Rows from block 2, named by matrix and row number. Each number is 128 + 24 x the weight over its row's rms, rounded and kept within 0 to 255. All counts start at 0. Numbers have three digits each. After the name is the row's rms in percent of the matrix's.
# pw2: conv module project (model.blocks.2.conv.pw2.weight, 256x256), inputs 0-51
pw2.1 114:109131128160127128123116126163173128137158139150125145118169160139119090102135150176153162125126151113151114134151170190116121139096122112136114093124119141
pw2.2 096:104157099152123113113119129121114119129157123120154128119090100114138113096119150117132096136129137115112116135106108116123121149100105167089095134115155120
pw2.3 110:150175112104089147119114151144181133117134122094102164138131123113113091102143139183153133139152190112100118130136129122122143111125142138092152103134135098
pw2.4 100:092162109137146122137140134110082140102147152107151132141109113091143127100142149132132173120123116097137118165183159128161123116125154148124105123115081125
pw2.5 097:134214141132101142061134117166122152097146112140140128143141108118126109112117133129132133081130094159089165129143169082143125136128134144135125064130127116
pw2.6 100:120171115095136099139145154087123127119120124131121105112125160142100126135158107096155168118121101150143085119076105126121107091151113146110119163131160126
pw2.7 098:129180133129114106112128136068085136109125111076100092080070118091103092125133075100099129127141104121074111164115107112135133146096069154084086124136139142
pw2.8 103:169184118124122137076116121149179145142114138122131152118153144112162120140095140133139089159125145116126106145124167134117126142126151134113121091148125112
pw2.9 092:127070122161154159152141099119135105139099157153166152091113115146129135124130141121112102138179090150121124139152114095104121127144154132152143138096205125
pw2.10 107:129213118134123134102138134105140120119143100132129179141113128107128100083119138159138152127108126134136146137155174101131094148069128123155168108143088126
pw2.11 093:112127142139130109119107118082123145111132159123144071138145113160109129131116152136108142121083148143156127152123127135142115132063125097103108091180127152
pw2.12 096:125217118139081093151116130110126106126119118091126102134092111115140142093140108119121179144125108135127151152103097113123107185114114115137119114113166129
pw2.13 097:091161115117095169080112138133143095138154107138146106138158156103151104083112111185107167115086123125119114111167190125182118154117108138134167098145172154
pw2.14 103:111044149132128128169126124124113123140118166149100141106110131151140150119113105123125123168111122160150157150120112150121155153142137103139121170114176128
pw2.15 102:118186138152171144047147115153113110187145131127129146129157131121142112123094142173159128149136134101111094150132170126121116154164104134110116080168113126
pw2.16 106:137082152168155126133108090112118114129091142130163123103156139139150133157152095114136139125122053166144128134103100122137162111154139159150109157124145154
pw2.17 094:128092141136102134141107098096133134106132125119139108156150188131097123147140116118138085114120123135147121112120038143131147133151113131145144169137183130
pw2.18 089:103174120137094122070140129116134161096173107122189109114136132088142153068111135125109152161153170130133130138108132098141142113117120121098127096168115134
pw2.19 095:140188136110136116083142113127146130130111159105102129138149109084132106131153157108155110117126192139116163149152176142146111152112161160088126123138135114
pw2.20 109:136194114150090103073114117128111102132112111153146113119114087065106106133133142153108134110130109173109153134103179112147121149101141139128124103118118088
pw2.21 099:143170083098107139115156149143143111131168125112137123125132141077130154080105109188139142144146134125119155128104153121132142152114128140099120122135115123
pw2.22 099:143070114116141174166133129123087149140114136165122168144151104146135163193096114129127161160133141144119137126119122133146124111189129132127127185117112135
pw2.23 097:148181108113131114125138147121098118115124107088091050102109135118104143113138107102134113117106086104144152114064103112123112152132107129161138147135126094
pw2.24 100:119183141158153142076103152163180125121110116138130170134115129130129160043123118110148135139128172130130177108134141140148105119134137107151136084162120150
pw2.25 091:121050094109135150165120155131152133154120160133176156157166144158126116159137148143126125137128142151170125138172100122125121097116138124176105136121136089
pw2.26 111:132096104145165145149139163133125168150130140128142086130099163134096115137146107122140125140135130154142102131086097066133152120113165136098180144111125127
pw2.27 095:138088138125131141181135133144110096134095141130103091125124121159106137168111116108117087148117102163126093142120076121097098162143164108090120167100148137
pw2.28 099:147206113097097108089125105094084140143112089097147127170105111064115137104129119092134136114095138140130151090131146073135125137082151147117154098174123108
pw2.29 099:097167120139126125089160106107168168125121105118143144130133109111110128079104184161121142136173131091139109147141151181139131136146140111137115128171101135
pw2.30 101:138059105152133116135137094125134089137112105134129153116131136145103140143117189195113124140126129156140143131144100171126107104168119143157123140147144133
pw2.31 102:128123099147132165147102128150117131122163158184121123147141154127123176166098118139113099151145128110157105106095120115126117112127098097119153150094129102
pw2.32 098:125149097133123111071132148132104092126137119118117108107121115078139095077157144103151109137157165107106133125126131120086109137065174097118142094157122102
pw2.33 095:147154130113126102090173119135081148114125103109140069118156115079106134062161115091137183157113153142112158126089160093135120142090084135144142096116153125
pw2.34 102:126097129144157159148108119122181126138142195149135167119136147197132133123115135124145105145144085120159137133142104126164119141121101139119103131129140143
pw2.35 093:117156149160103111104142106117125094098125121106150135121137101101109110083098128145116116101096175112102129156136156095147153103086117133094118084177078126
pw2.36 109:109174128103119078106084119146123099142136110102112079131104142081134123091127124121081161150124151179128119132123151111125139136125127160128108126151123128
pw2.37 100:125042140155151126173107130097127108128132124102116200136171145125093164139122139095083127123115121114105104086124073132157101131132102158102110118079106103
pw2.38 102:150188122155143097078123138152147134097112141135104132144136125124139126076112142129138147148114152161124160140159182138107123157156094134151122095143155140
pw2.39 098:114158088098119120116135113137146139098142122125132175110147120106155128088124144183127097123143136122111129121198120144141144144085128127107080118114080135
pw2.40 105:108165148115131098076126122119082129128126071104126056121076119088145085062156135081121151128135134131100134127126142150174150149098114121155155130162133149
pw2.41 097:120174084093144113088153195121093132151141113133156121140088107061114140098143154079134164078123098167116143080110153117128120108113114118124098125140113156
pw2.42 094:139068146137140132173131149105144150142132154080125120108116131119124137191107111122118129148151108138128087097119096096128107130136149123134112146132162116
pw2.43 093:130088155133142110192114120105126131135134152114123125151104151113128117141121101119147092109160109112088139098123138130103138093149090129108148153131126113
pw2.44 100:116214131135106118150112154130082118122116143144168109115077123122181131108127116111115165140116131137138142138083131120101150116092114137123122105124125108
pw2.45 089:144074121129145120163125116116130124091135169152139135136158096156089142160119165118100117121118050120115133101152119139120099155122102115167098154094118104
pw2.46 110:107081169085124134161146116138153132142124142135097182140199137150132071132139159117130112133140112106149122117166117150114129162155090120144123147126090120
pw2.47 097:125101128122122120143133125097071103145139110062116111138101118156139155153120111090148148135119105131107101145123090128111111110138122116121127120091118104
pw2.48 102:114170142113110127134177134122147105116152087122153132100117115112124160106097131149122132140139124102128122108114087099156101146119124157116110093150148140
pw2.49 094:128058138085115130155140109136144126103120158119088109087149136120133138164119162121124069124143111109160126113140089127135156084141144118153083132106126132
pw2.50 095:151068133100150180187126130164124142126141137132117135148194093138133115154110126134149164118140096125185156126138102111135131147113140127112138101144112115
pw2.51 106:157074147134155139113121149140151127118133131164123156126142149156145139145104157158141129135130161088131115149153112130117117100147147100153132123108090124
pw2.52 100:125061085127123137154107125125111132110124143129137125120106094174139152140124135131099137117177089136138141126101099085128151127121128143162126137093107121
pw2.53 095:179070152169157133134092116122133144118116119143106171148138142121115155148125114136117170183150094139125146111075120164140123120133134125142107178110122120
pw2.54 103:109082140124128135146099110124079148105155152135120127119070139133131115195140127119138137115131108110147111144109093107151124135126098138162144131127118122
pw2.55 093:096189097105123092075116144108126122196144118117134101121103093110136135081142157152109126139117141133126147109126161150162090105065141138103134137138174096
pw2.56 091:097065122122135130117143107136162119131143157166114167128157129156125135159130125182114097134116151075149116113152157133104089127134131114140129131102122148
pw2.57 099:147194124156112131123120113106159142138135165122138166119146136139123149126157141192103110152117161135124142124159147151109110102122133155128120129158137127
pw2.58 103:135102150124137130152160100153145128135148181140106136104143131156155149169124127120150087138158107144145117134106099113120143152098140116117125159103106118
pw2.59 097:096172147115086167101136132123142136133147137134115130123157124079101120110127159141160144073132140121105119150174151181139145109127121136130186112123093158
pw2.60 091:152201160132149093096117144109108126130148147133118101085157094116123104076122136133133128167103152142128157124130177134147139141102140091108127113116131131
pw2.61 100:101223150128118148111126125113086127111146105094122116131100136129114133106112138146117146131112140121140137116132121107120147128151101149120121090155143156
pw2.62 100:103166162159136156070166106100119073134140098127133102128139167100142091077092165168128130121146172125123174144116113131108123124122116148115113079153137150
pw2.63 099:140064132067159111147112140143101166169141136127147127072147103129153104147125102098135164134148122130154113132088085132168142132149098130115109164119107121
pw2.64 109:110173103102138169132139105129171133123107105155138136136146126133129128098126163171114117156103121129139157116173193141141141126090101148123096132143126128
pw2.65 106:128174124116130152119125128160162131132157136143134144151147101092114129087141113149129123171114130107128142178165157159167141152069126127137120112160116136
pw2.66 100:140146118122137130141155105150198134135109135151119151097163087090152112075128125153131099148132115122131102154168169178129133117154128132127132078134107154
pw2.67 098:163074147110120115148093095116120134118114174123137140137164146191102121175129129154125101138106120105135149125145134152104110125142131114117148222116106102
pw2.68 095:120078104129120112164095101122081142081126160099121143133159123181167158175132109117121123112130124141114128138116099112106111140133148114115146124096119133
pw2.69 102:113051123154145154132140123147095124086122116103165122122097188105116178178112120111112100121118075109092075152116067127129110139170118087131144153152129107
pw2.70 101:135089110141168113176151113135142141131148147121128119101098169168141160181128092106143120117140130128111123105134098088148139058133148113100150131108143137
pw2.71 098:115184118113102116117103115103160140130123089114127134094132119066113096080137133142114153074135127141106143123121162155107126107107122150105105084136158117
pw2.72 098:141166138114120116062141134070110135122096115065149107093079128095139117083121123098111093095095126149106134112087123127094169144101161137155120089116093139
pw2.73 101:111068151114160100158124162141117147119098167128130132127141150177156147198114136138137141121121084118066136136122080133144137101146102150144130130107142146
pw2.74 094:154050113094163095146118136116139111110130133157092165179162133137120127157121111129167065137089115154142087102100113121162134156142143098119144209165123150
pw2.75 097:139157098102112123084131116168085141104129100078110061157088153067114067125139139121122132110116153139131154169131154116118103144108142126124107111101131115
pw2.76 101:095186131142145112106161120128134177134097068115144102145118115090113105084157131102122126120108168130081112141105152117113138141126165143095126113110142163
pw2.77 105:136139114140108131103130109130178128121130160167122118131137121124111114078130140138131132144106173131120109123147105153115147153118139116149133109137107118
pw2.78 096:098164115119100136149103172142135145104136117131145133167146131080133125084125142141131120143128120127141152137134170150147101124075112182145105112168163137
pw2.79 109:126166136153114130113146141140117108102134116114117165127130165129112111099111102142128109148101101139133158150168198166152155138136150116166092078098148136
pw2.80 100:117082121141145117198134136152121094142102129151159107138137131152134103129097113129127113095118118132093090176114129116126094123144136107093132124159137105
pw2.81 094:140154142137081148111129136106135139120123130104110057111098096088118074101127156139111123092119097149098120116102136095131109127111180140129113142123109121
pw2.82 102:149077131098109148135129117156139114123131139157133132142162151180150116140093125153145075152146142123175102111167165185118114141136134116125094142145106133
pw2.83 093:113221145122115130110141111088136145076129088118136123098118117097100112113124145090146188122112126131116135164155145105133128112147124150129104139128144127
pw2.84 095:164046122134152122165160104127144107135138151118125126130141156151120135142121118140148099081108088131183089142119127127178105131164141132138133182110126098
pw2.85 100:066190101134120145155130145180161157157124141121148140121126124116127132098153151154148129153124143148118117128130142143136119126117135111139127102148146095
pw2.86 107:127143115103117190124135110126184116161120142128137137124148105171092141098164121174189130132104136096108137144150145163128152099145135129129142112133127150
pw2.87 104:134214140139096120093119111121140109096155137125131127128078119094111108095125141131083173123106164122123116086129147155094138149113173088125154123142133105
pw2.88 099:129112161143124107130129099139100152133115121122147089115084125107096115176117105119129120115157099129135118136083117136091094128125111101122111154126118151
pw2.89 098:149046108131125096145112144132102128145148159147130133142102134152127132177125143102103139144134105109173127142074127146146094126119137174146140152137107108
pw2.90 104:121163107158122076101131096070111115124117115097121117105109139111127132083132137120130155080150125120109174101131115099114116150160125146132112092096132143
pw2.91 103:129152145120121120070151121102069097109097095144109103107093089093151118110133142121131125098126105132138155145097126120138136126133129105112108124113190138
pw2.92 107:134113155085122149126110112144152134086158147140140163115174130141156086073112166164119089116160176120123126127155177171155153144122128122131132107137134163
pw2.93 098:130063152152133148145094124154172117126151144145115176136170158162148121161142145160110119140134117134148132125154113130129136139129134102121132162144105120
pw2.94 108:124161144142123124085143129108121150110153127110102151130141128070093148103141116130134138155137113142139174146160150118129149104093134159114146072127117119
pw2.95 105:111059154116131138146127106137142130113160184143145186127112138175128131133130140132140098123112123135128132154141101115147179091150101085149145143121128109
pw2.96 105:105077138108162170108125121166174132123127171165106189137136129140114118134115162164126101126119153122119127121155183143134124134122089104152137123130126137
pw2.97 104:126074171110139143169123150106138122119128135086097159131134106139128130178123086116145097127131096114137129147086051124145130130130095137137097153137150129
pw2.98 093:078142129160137168108133120160149090154121103123174149139159110095126126105108153129171148134116163163114089144164152155142131139093199100118168101151102122
pw2.99 100:142168138129109117106125118161133130138139126148103132098095089099149092100131151101134119117114176124117152129120155134109137142103139147119107088153125123
pw2.100 097:139184134112103128072093153098100133147144111106104130127069135118137129130104128115154110134126139157087137129142143055121156112120111128058162087121154119
pw2.101 102:138085128126134193154130111141182141147133134170103168114143145169096114137123135113140111143126131149093113101131114154148161136134137160138140181130116128
pw2.102 101:123181097136126126050131121131109101122167105105144076103096118151145136101128140137129124146119108140099099107093155134143141105107122132128105109142138115
pw2.103 110:148182140132116150108132140165157087113126129129129152126130130114106074065135127167153134138151165133120141127123165125117133135149128120098153140128117142
pw2.104 099:118047130115138140187144103115117134111154116124126134118097133166108145145126153102167129142131098135145048092124087133127084132143128120091113164111135113
pw2.105 105:088192109094133082136150106162179087140139120142102136158162100128134115097144146153140106086122159099099127117162155126138141154126140068126127093164133125
pw2.106 104:158133101127137145109165135131122122127120146163120148159214116132112122161165127138121145163135124145106103132159129132139170163167141088127165110135129153
pw2.107 114:134197116105115115108135137143166129137122143119130140119150135115128085078152112147087144146169137103107150123161185148096129125130134157100154084130123132
pw2.108 090:101176131136150122094118119156137163093115115159097123135114099114155097119130099117116113109104120111113154147149134165160125135110122105123148086117110127
pw2.109 102:144049128135159110145103172091114087149142152110118121158125131152151131213110140113105118151145069120143144122124030153142143120137103097145139123107134137
pw2.110 103:118183090135123109106117101106103106150144143128121078103104167093165133162137142106097125143153130111110112066117095130128134153090160116081127121132147121
pw2.111 096:120181135143141139112130146118132118138147107121137083107114157072122130074103136112138165110132131158112107140155110168158127149106141176113141100145132188
pw2.112 105:174219094120103127082088130090094139098125114093120102118122130095121129094134155088107134129124141108129145110112135116170153119096146129132117145143136078
pw2.113 095:141161136167134129096130093131117094134108101137135168108126075129132102087128121143132148124120190098112164120110161134121126150086097120114126129132155131